{
  "train_examples": 78125,
  "norm_position": "pre",
  "activation": "quick_gelu",
  "mlp_ratio": 4,
  "bias": "qkv",
  "drop_path": 0.1,
  "expert_mlp_ratio": 1,
  "wave_strides": [5, 4, 4, 2],
  "residual_init": "scaled_by_depth",
  "optimizer": "adamw",
  "beta2": 0.999,
  "grad_clip": 3.0,
  "ema_decay": 0.995,
  "batch_size": 128,
  "warmup_steps": 7940
}
Rows from expert 10 of block 7, named by matrix and row number. Rows with one number belong to one neuron. Each number is 128 + 32 x the weight over its row's rms, rounded and kept within 0 to 255. All counts start at 0. Numbers have three digits each. After the name is the row's rms in percent of the matrix's.
# up: expert up (model.blocks.7.mlp.up, 16x128x128), inputs 0-127
# down: expert down (model.blocks.7.mlp.down, 16x128x128, transposed), outputs 0-127
up.30 101:131146088134147133212107152222154108140125100047131180101152095018101128115134159120144124140153127130046099112114187069090142126125146086093114107146130066150124115118183100147190125126128131168169107183124149118087112112125154140135106157075092101122105115181103179136173119173157143117095129133124158108122108092169116131150107109124140137149157172177125131167194128170130119128124
up.31 094:113144021130161120134113141163161126235194118076128201133151101056092172109155128104136168162142128125113106110076219104115126129115143088108133135128106097172120123118162124159192144105149128154136141154138162131126070113139176171161070178062113135124093073140126202144117137135129155149091149144110132104139125096134111144165105117119141124126127180148072160161157128134133119137130
up.32 124:081125126175114155127153149101113120178130020127130129104148077127091240197177115127159180131118124159127109085075129121133177127122127111131130143135134152128125111131142136093155204099178120202132109130185128122106050126117132128128122185111160162132133119118136129169076137201112115131128170124037166158082109121126088108128143125130149080150106166126075107129122121131105118114097
up.33 092:178145038128168117186077160209157113155187119064128194155168090042108136109146150121124147136127113135123127126086204085120138127102174140125122134110128045165122125108163088152151108135126128174177117151125163123127126113136178148170085160100117096133109086160129192129166160140133167139102132140123135050158135106137114120168095122109133170140114152158097170182169124144140103138124
up.34 087:094121100112133129124146153118139132222148072130128142084124077126071175152160134117152152196102150138129119083113152125177150107130127079101134125152107128127030133143207126208150192117178135134117133135164128129120132151150116110128144231087134166127107127093085134142031141154115094141081135169102154134077117155115105128184130125141135123108137159128061123122115154160118146146085
up.35 091:133129033145176117165087171208127116165145120078128196149158106020123136141131130129134188124159104124106121131099241065110131125112161119121118138125135060165120130113159114147143125135126128148138121158127156142127105085128186152156078162096095106127113081185121191144158142134128196123097123127117126082166136092135119127169098106107141143168117156159104164171174126135138107131135
up.36 094:106127053135139122136130213169127129224143073085125204108165046067095166141148133118159170194134131126119122128083194084140159121112138100101078126158103111159113094124172141149175206102132129165127112176148149123124045114142150143144111170093114144119093103132127185178108145181110142124098143156071141126114114114121087134160126109129149126127131169129084132143153138152132134122120
up.37 099:203150065126142114164109130222155123161184120071131188146128105071099155095135150094080126147154112147105128143117165083133107154127191156117118133099108069176130104129135072154176118122123128194200122153114168118130125108101201162146075142110132090100123109170137175136184132134133152122114136116105151081133113145140128135175066112127107212114130160163105162167186133129124111123134
up.38 117:184203130122117088195124110191128170169104128067114187109157137124086137143125170068178112137129118129087090151137121140142096153161131111137064095151125121145150085072131129087158152113140111170119092207119182081080142116117113095163142149114085150086145138121081126158118123146106117115145070090122116124093163111156085149133060089112101161126176110190127136150156160115184098099188
up.39 105:180098128117115118136146074092102134101118222127124130123140200131129142083097142125088039130098136119113124132110126137142109126154132224137149093187105119144130126122104127126118151172163137084121137091187127098236184119120106136130167126128129115118130098133119165124120138050070119127137038153194116110113121125127193159112130124125098058127163133126189100155131141126137163115154
up.40 094:161128059141154118168074153168143116166189128068128180134155118064118150120149159078116107127145104115103110109059193094107134129116170137106150108110095043172128113100135102157172132150144128140173137146136157119143114092135185194162062155079099119144095081176144191125149152130132172152093145171137171089146114114155131143147109095091126114140128198153124154194183130142145102134147
up.41 095:187095047126144124192065128152134142131205133085130169120109130091161129139131146112104096133121112128090105117076198126133132140117163146105178117139084021184101111098142103147156110139110125134146145150128147121175169044145172191157145130094132084158109075160159177112172118120116138110101124128150123079130128117141159131127113100076115131146100216161135161186144125161146138137141
up.42 075:107099023145152147101132133138126080213144067117112187110147091080153174113148112154172155166107160140134132150122188089145105132092108109068124120158122127161111117159186128131170152108142119128118111141150125133158112114178152143117134165116152127120086094127131208142169118149181151121083199149065173143126094110084104108184147125153138104174121193149078112122126092169096157132080
up.43 105:158135072135149107172085134173146116163153126052129202127176129070106158131131129126096157129128117150098123122082160089089127149121161103124151136144119062205120128089159098136168133134133128156150119165137165143117119075133183153178097153107098113131107081195112200151147128151124143161086119125145123092137122059172123157164075094060146129142115161165109176206178121151175104134156
up.44 104:170164073115181136169077186235122120129175118087129179151129120069116132147148133103148149150146091166118109110087182073127148129112198125126109123102128039158075129100164115157148122125114127167156116172118144138121139100124166133157086161113100086119123097159128160176183135148125148137096126099102138041154139136182127113166135109108152199156115149143066161170162127154134116123145
up.45 106:128147044137176112148101160179152118194182113070128214152153094042084165126149126110132161146151115122119123118078199086109129125101163095100129146128109079188124128114159121159169150111132128151141140152137158130127111104138185181169078174088097126128093074160133225149128142138131178152097131142114150087160129102135118148167108112101142127139118174146081165174156126146136095135132
up.46 105:254154112068130133180046131129116133114171150119127126152115124122132140079070125115062093148113120116114127154112159134124127154117164125125105144104132092128121141121129126132140113154077131123184072128143128147165150108129136142131155096134076028117120131241090132142233106125117124125124132120157112128142133150194164130119131121076160138091107125123170145161124121130145132131212
up.47 093:172148045136172130139074172207132119142166108076128196146131110066140140140150129114149159140140095143130103117065188079115141127114172130102129119115118034185105129096176099156145116122120127169154115158114151141143140086119168136165112172090109094127116084147125173162170159132128153136101133125126142063137133102155119121169120076073134190154113149164078199191166123132142120132140
up.48 090:127122041136166121140090150203135125195178105063128195136130132040145154145128130132127143134164130116134132117111203070115128121119181105083125139102106042192119128095154120153143120118122128135135148158119147137148137081127160195163117179117121066120097110180133171152174156121128162132069148134105160104146132083132127127149093089121127134167117193142114206168135124140129087129137
up.49 095:235157085117162117204052121131114126131171159103116150149123129109128162053066145121097100155115047122095095130087169120151104177128165132137132122128142078156129124124133102131147135148115136129201113127146151140165136103125131173143134130112096061132127095230109165161148107128125135125113092113162124072151153113218135139143108118062136113117134136132128147200142121129141091126175
up.50 127:224160110107136137145086120120107132117163166117110127160128131126121204076121115125091097136127078162085130149077136135150079194122155195142157146092118110185134125141127106125148143100126127116204103115146126162168142106113131171127127114131084067126134107238093197157146131118109140133120103091161108056205149142187132143120129108068126101095128133156139157173121126121116079125174
up.51 099:169139047132166132161077142209137120147170125068128196135149119068128135136160140106131132134133109163127109116032187081123113127119183136104146138125119039178089115093163103149151119126126128195150124159116153131133137098123169142165104161086108102110118071144129171160183147132130144139106133125122133068139129120179120137150112086083131210148117151145082164187175126137147113126158
up.52 091:173153043132177131153076170215136118146173112069128192149138097051130156139147142102139161138128105152127112121077192085115138125106158131106123133113119048190120132115168096149156112134116130195151115141103168140130135107129181135166098171094105100123115095143125180140154151135131157137100136127125139055148133105159115121174113095062139186160109146156085177188178121134143112138137
up.53 076:102112032148165149111126131145123078199151059108112190116160097078140182127157109151165168172099148143128139144102194093141125129085121118076110140176108127163117126156188134129159149074145120137120115134168127128151115108188154152119128171123142113115084101134138219164153127149155149131084163132060174141135098128088099115195146123146139112166113190143063130129127092151099159125081
down.30 096:084121157067139076144113140122203133110155125157146096193125125155123102112107133148062122082160118166137110064136103138126195134127107102126160086111097150121105156161134153115089124195104108109127160100108145169127146190138100140129127132183136123138124132129059066087078133061232197157132146192217135092102100092171111103127128141133143115126133154093133129136112126125122134104098
down.31 066:137170165170086155133138155129137244126139148114094097120066131118166120138130119022126047130168141148190117087118137138130157107134150047135180106088105137045131115111118142103117146086110086105123131138154102086099130144085130185141161064109117142154123122116133112118198097064129092151162113138138084128084129125127109130088199110112145119102124167101136122139137132109173136141129
down.32 187:130113136119172126096147127134128090130126140171165123115185121160062094123121103185122127128120134110132204175168123107089120068083116197121109140141182123153117136129147060161069064217127153140062079136055125134108151122139127109121124180179134126143106150092159115107131175140153138127068142171179146115150086104102165127176121177152129198126126081137146130069152117155133164123113
down.33 065:119109164137151131116131152148141134108116172151132088123168113149126079148158127072153110133130170129174129119102126129114156074128108130111167113044137145083087122131155120155085051082099127144103105158134108111058154156149104104125144142132121159197135161111151092059161118065190059127118129163180131077109118077091147107117132125139140255111122137111129195087148157154134138141096
down.34 108:095109014146117132108124143190095108136113177131133122092141125137128002198179156157129132131094173140160158130162149112111134109174107109110142127143169118204112117114132107156085067102094162139071103163095177113124143115149141077135139131137105161153141195106144148121144128146131103135124156158132122162092124086114137100103145178150127167144119113148078207079146169135127140145079
down.35 073:117105148146136174141127200153161161119114141143130089112132117146094025166156127090112109120152166108209138106117136138115214077117141070126135117083150137037111131127129107150046082142066086131072118150139105097061145185119120112112135102154075137175121149095149073095166105129150101131139126152157128133107135126100156097099178138137175185119105138094141168095137136117143146140104
down.36 108:095180182132138166162135131131136146112120094135143120160133151138142122140148117085131129116165109145190115069135114132120205085120159003170132112113120162026150132133112154043114138115108092119131124091169075117072063180070112127103138079129074102109167132125133086151135128088127127128171127116131070130125156124165073126106173125122175124137130147078128156127103129080127128121161
down.37 084:180102122130142129112122153203144149096144134139115107096146082124090098127130115048141125151118168181167148177114112120126133100130097101095160155081156131094113138163182102158097086064082143209137069149123115114050137170144163130101127171113118158146092142111140112083175121132207081133116167147149151100136098130103145117153126123123131255120105114125111152111169131172132121148111
down.38 159:178143154066125107138098164127172130129113162154135138107115115139120085128085140046120064116080165137129130137171119155154127124143110156115107099185150120126125113110169111088123127180127152120076142184090162123147188160140063101140123131131074207142153110072037093150108164111160110133133121185203129093090170138154109085153150141097086160062157106144132126149176143164157141160115
down.39 161:105129086115197150172095130199131123123128080071152186180118163120154133187153124143141180103162128117122093109115128140112160137119131074140071102076125102162141139149112163102129129097106048147142115128174120110053057123106160090116118098091101089124184145147157116145165122143082132137115139080095086188130202153170131128093122065116139124150079132175103161117110122114130075096171
down.40 060:155111061150127141137139157153181184127103160135121127114138110144131053139159128057102094113140156196207134094093122114104155104169121091127164096096135142107124102133141104142103108120071137159105156133111137125082143180126119120132134098117091255179131169100112141091128117087139100134135136162212126133085121096116128131115147137097139193110123081141129211115178159134139136133091
down.41 080:128102097151103124099152148153133143179112178143137116060122096140170077122129145115133033126121164130201160169127146104131116098154102123110169107128162136099114115113172102179094099129115169155091096165071137120093172168145109111143167134122121226183104147035134126087134116130153094134149119176157132116071108113060134126136134165105110197097139086101116136112182137147159153149074
down.42 096:096184117132093131148135131136150138162094102123138145147107166126158122142203147106133089127178130145177138125104129120127163110170190083169135102143092113104169104117044128059104127030136081072123125097148111101115042173105122132110155093117105095096165169126122130188210134059110112103130161077101081132094134142147121118114191152131132171126152179091117133115135143100096135123154
down.43 076:130089168095097110153093136113122111122147151126125098170055101142121112138110125141099108064112143143166134169125115145130123134171101136070166159152123158122130185151143104140129136160121166147109131131128136161124166119117046144108140140138128121150069117142109071097144082117200121173133135209229217164054086129112135101122114153093097099070117120081130060146154118164139175159094
down.44 089:079091131127168142125120187156144119105096135149156087128147114158110062199166127135141112113108161117192148115128122101114174103116109114119129120068157149058087156121158126176053078136092114139052086155130107129048151137158123085103130134161109146183119155105168086080201111120164110135122169151165139129129123111097161066120162154158158212146111140140114168089144126145122144144074
down.45 054:132127153178121188145141193126155174120098146121120103112099117124128089145148105033101089121158151164246130102131141125114188112131130028125155116065135139025120124129143122091081124107084117124107122142137090107085134176102123140123146061117099134173130148110121110101193094077149106132138117156181114137096140110114130101089180134116159152106096153108149164110148144131153143151108
down.46 106:095131000144153152126146153205121160121125122123134196148118140127207057226154138110156119130132134143147143090092186099131180139120137131139120078126123099161128123109104168079116146054084105109121154133192117118135094152119113119135133133131093200170164120132135124084105111124096099150189088128127104127117141148151110138111163105127155108127120159135076112116071146109102109118140
down.47 082:108093143137139144119126197158159145106102147144148093108138118145133059176170125106136106134133164120212139119115126104113186096130119104121144120063139138054120129121148116177055072125086118146051102167152128118032148148141128077127134131143104154182130157108160067082220116099131099130133138153148133149106125125086147120090160144130147225115117128107126168095144130134146159141076
down.48 065:131117172161106132134128178141128157162105143137119091098125107118130073137122157118130113118135162089237128149132127129126164091165157062172139152088213150015129128115127090151077104152104085151098092138162139119051143134099113126120138122113073161180124149098132070086221073130136096126153127135156122119087145131092115086080163134093146172125119123108156125120129139136177136143095
down.49 091:093122018186163141123165148178124125150091128146179209131139130168178098169184124112184066101121143138126123102117138092142131137124126136124145063147087137164125131144151198133111122117143134088092187143129125119120106149130056089112169180116132244147129105105142125098097112131128119144138115141127127106113122104110121111204181138130134159116132139172053116127102127141071123137098
down.50 133:096143030177146159167122141127128124099125124136114137150132176098164125187201107126149115110140054175123107067049171145131128129105137125127119088080129111151127153120130158109126069039128089113137139109193084152187107121129171148105093141125105130112166108149142122119102127130112157130136083071120128112149204100160124120139184123124155114185118173174108157131110128097079047123122
down.51 076:111067155136133127124126161150181151106122147129146106117138111149131089168190125076138118129119147123167128122092111093137143113130110131098163122054130150079108141116160105171080058122086128163068087159148134112035157134142141093143147155130113153181116127109179068077204122092135097143132136175177131129119122110095157142119142141113140243127125126152069149113195125169150141145065
down.52 076:114104150143153156102126189157177141115109138146139089110135113151130075155156122099134112162142172117214130114120130105115179094125111111104135118064136146039114157125149125157045095123075112147087095160134124120042153157144129079116137131137117138178128171122154054097227117100142103132134147149148145129094125117080152108111155136130149235118112134099126187093146129136133138153075
down.53 086:085168117128101138153133146142149142151109092121132122133092155117172117166223151084143095119169132144190123124117136123131173094157184082168137108138125118087147112095064142052100129020120085076094129107156114073093055165106124142112145069112102117111165134112128113163178126074120087119138152077093094132082148158155123107118191147127131179127158177091112127108134181116101136131136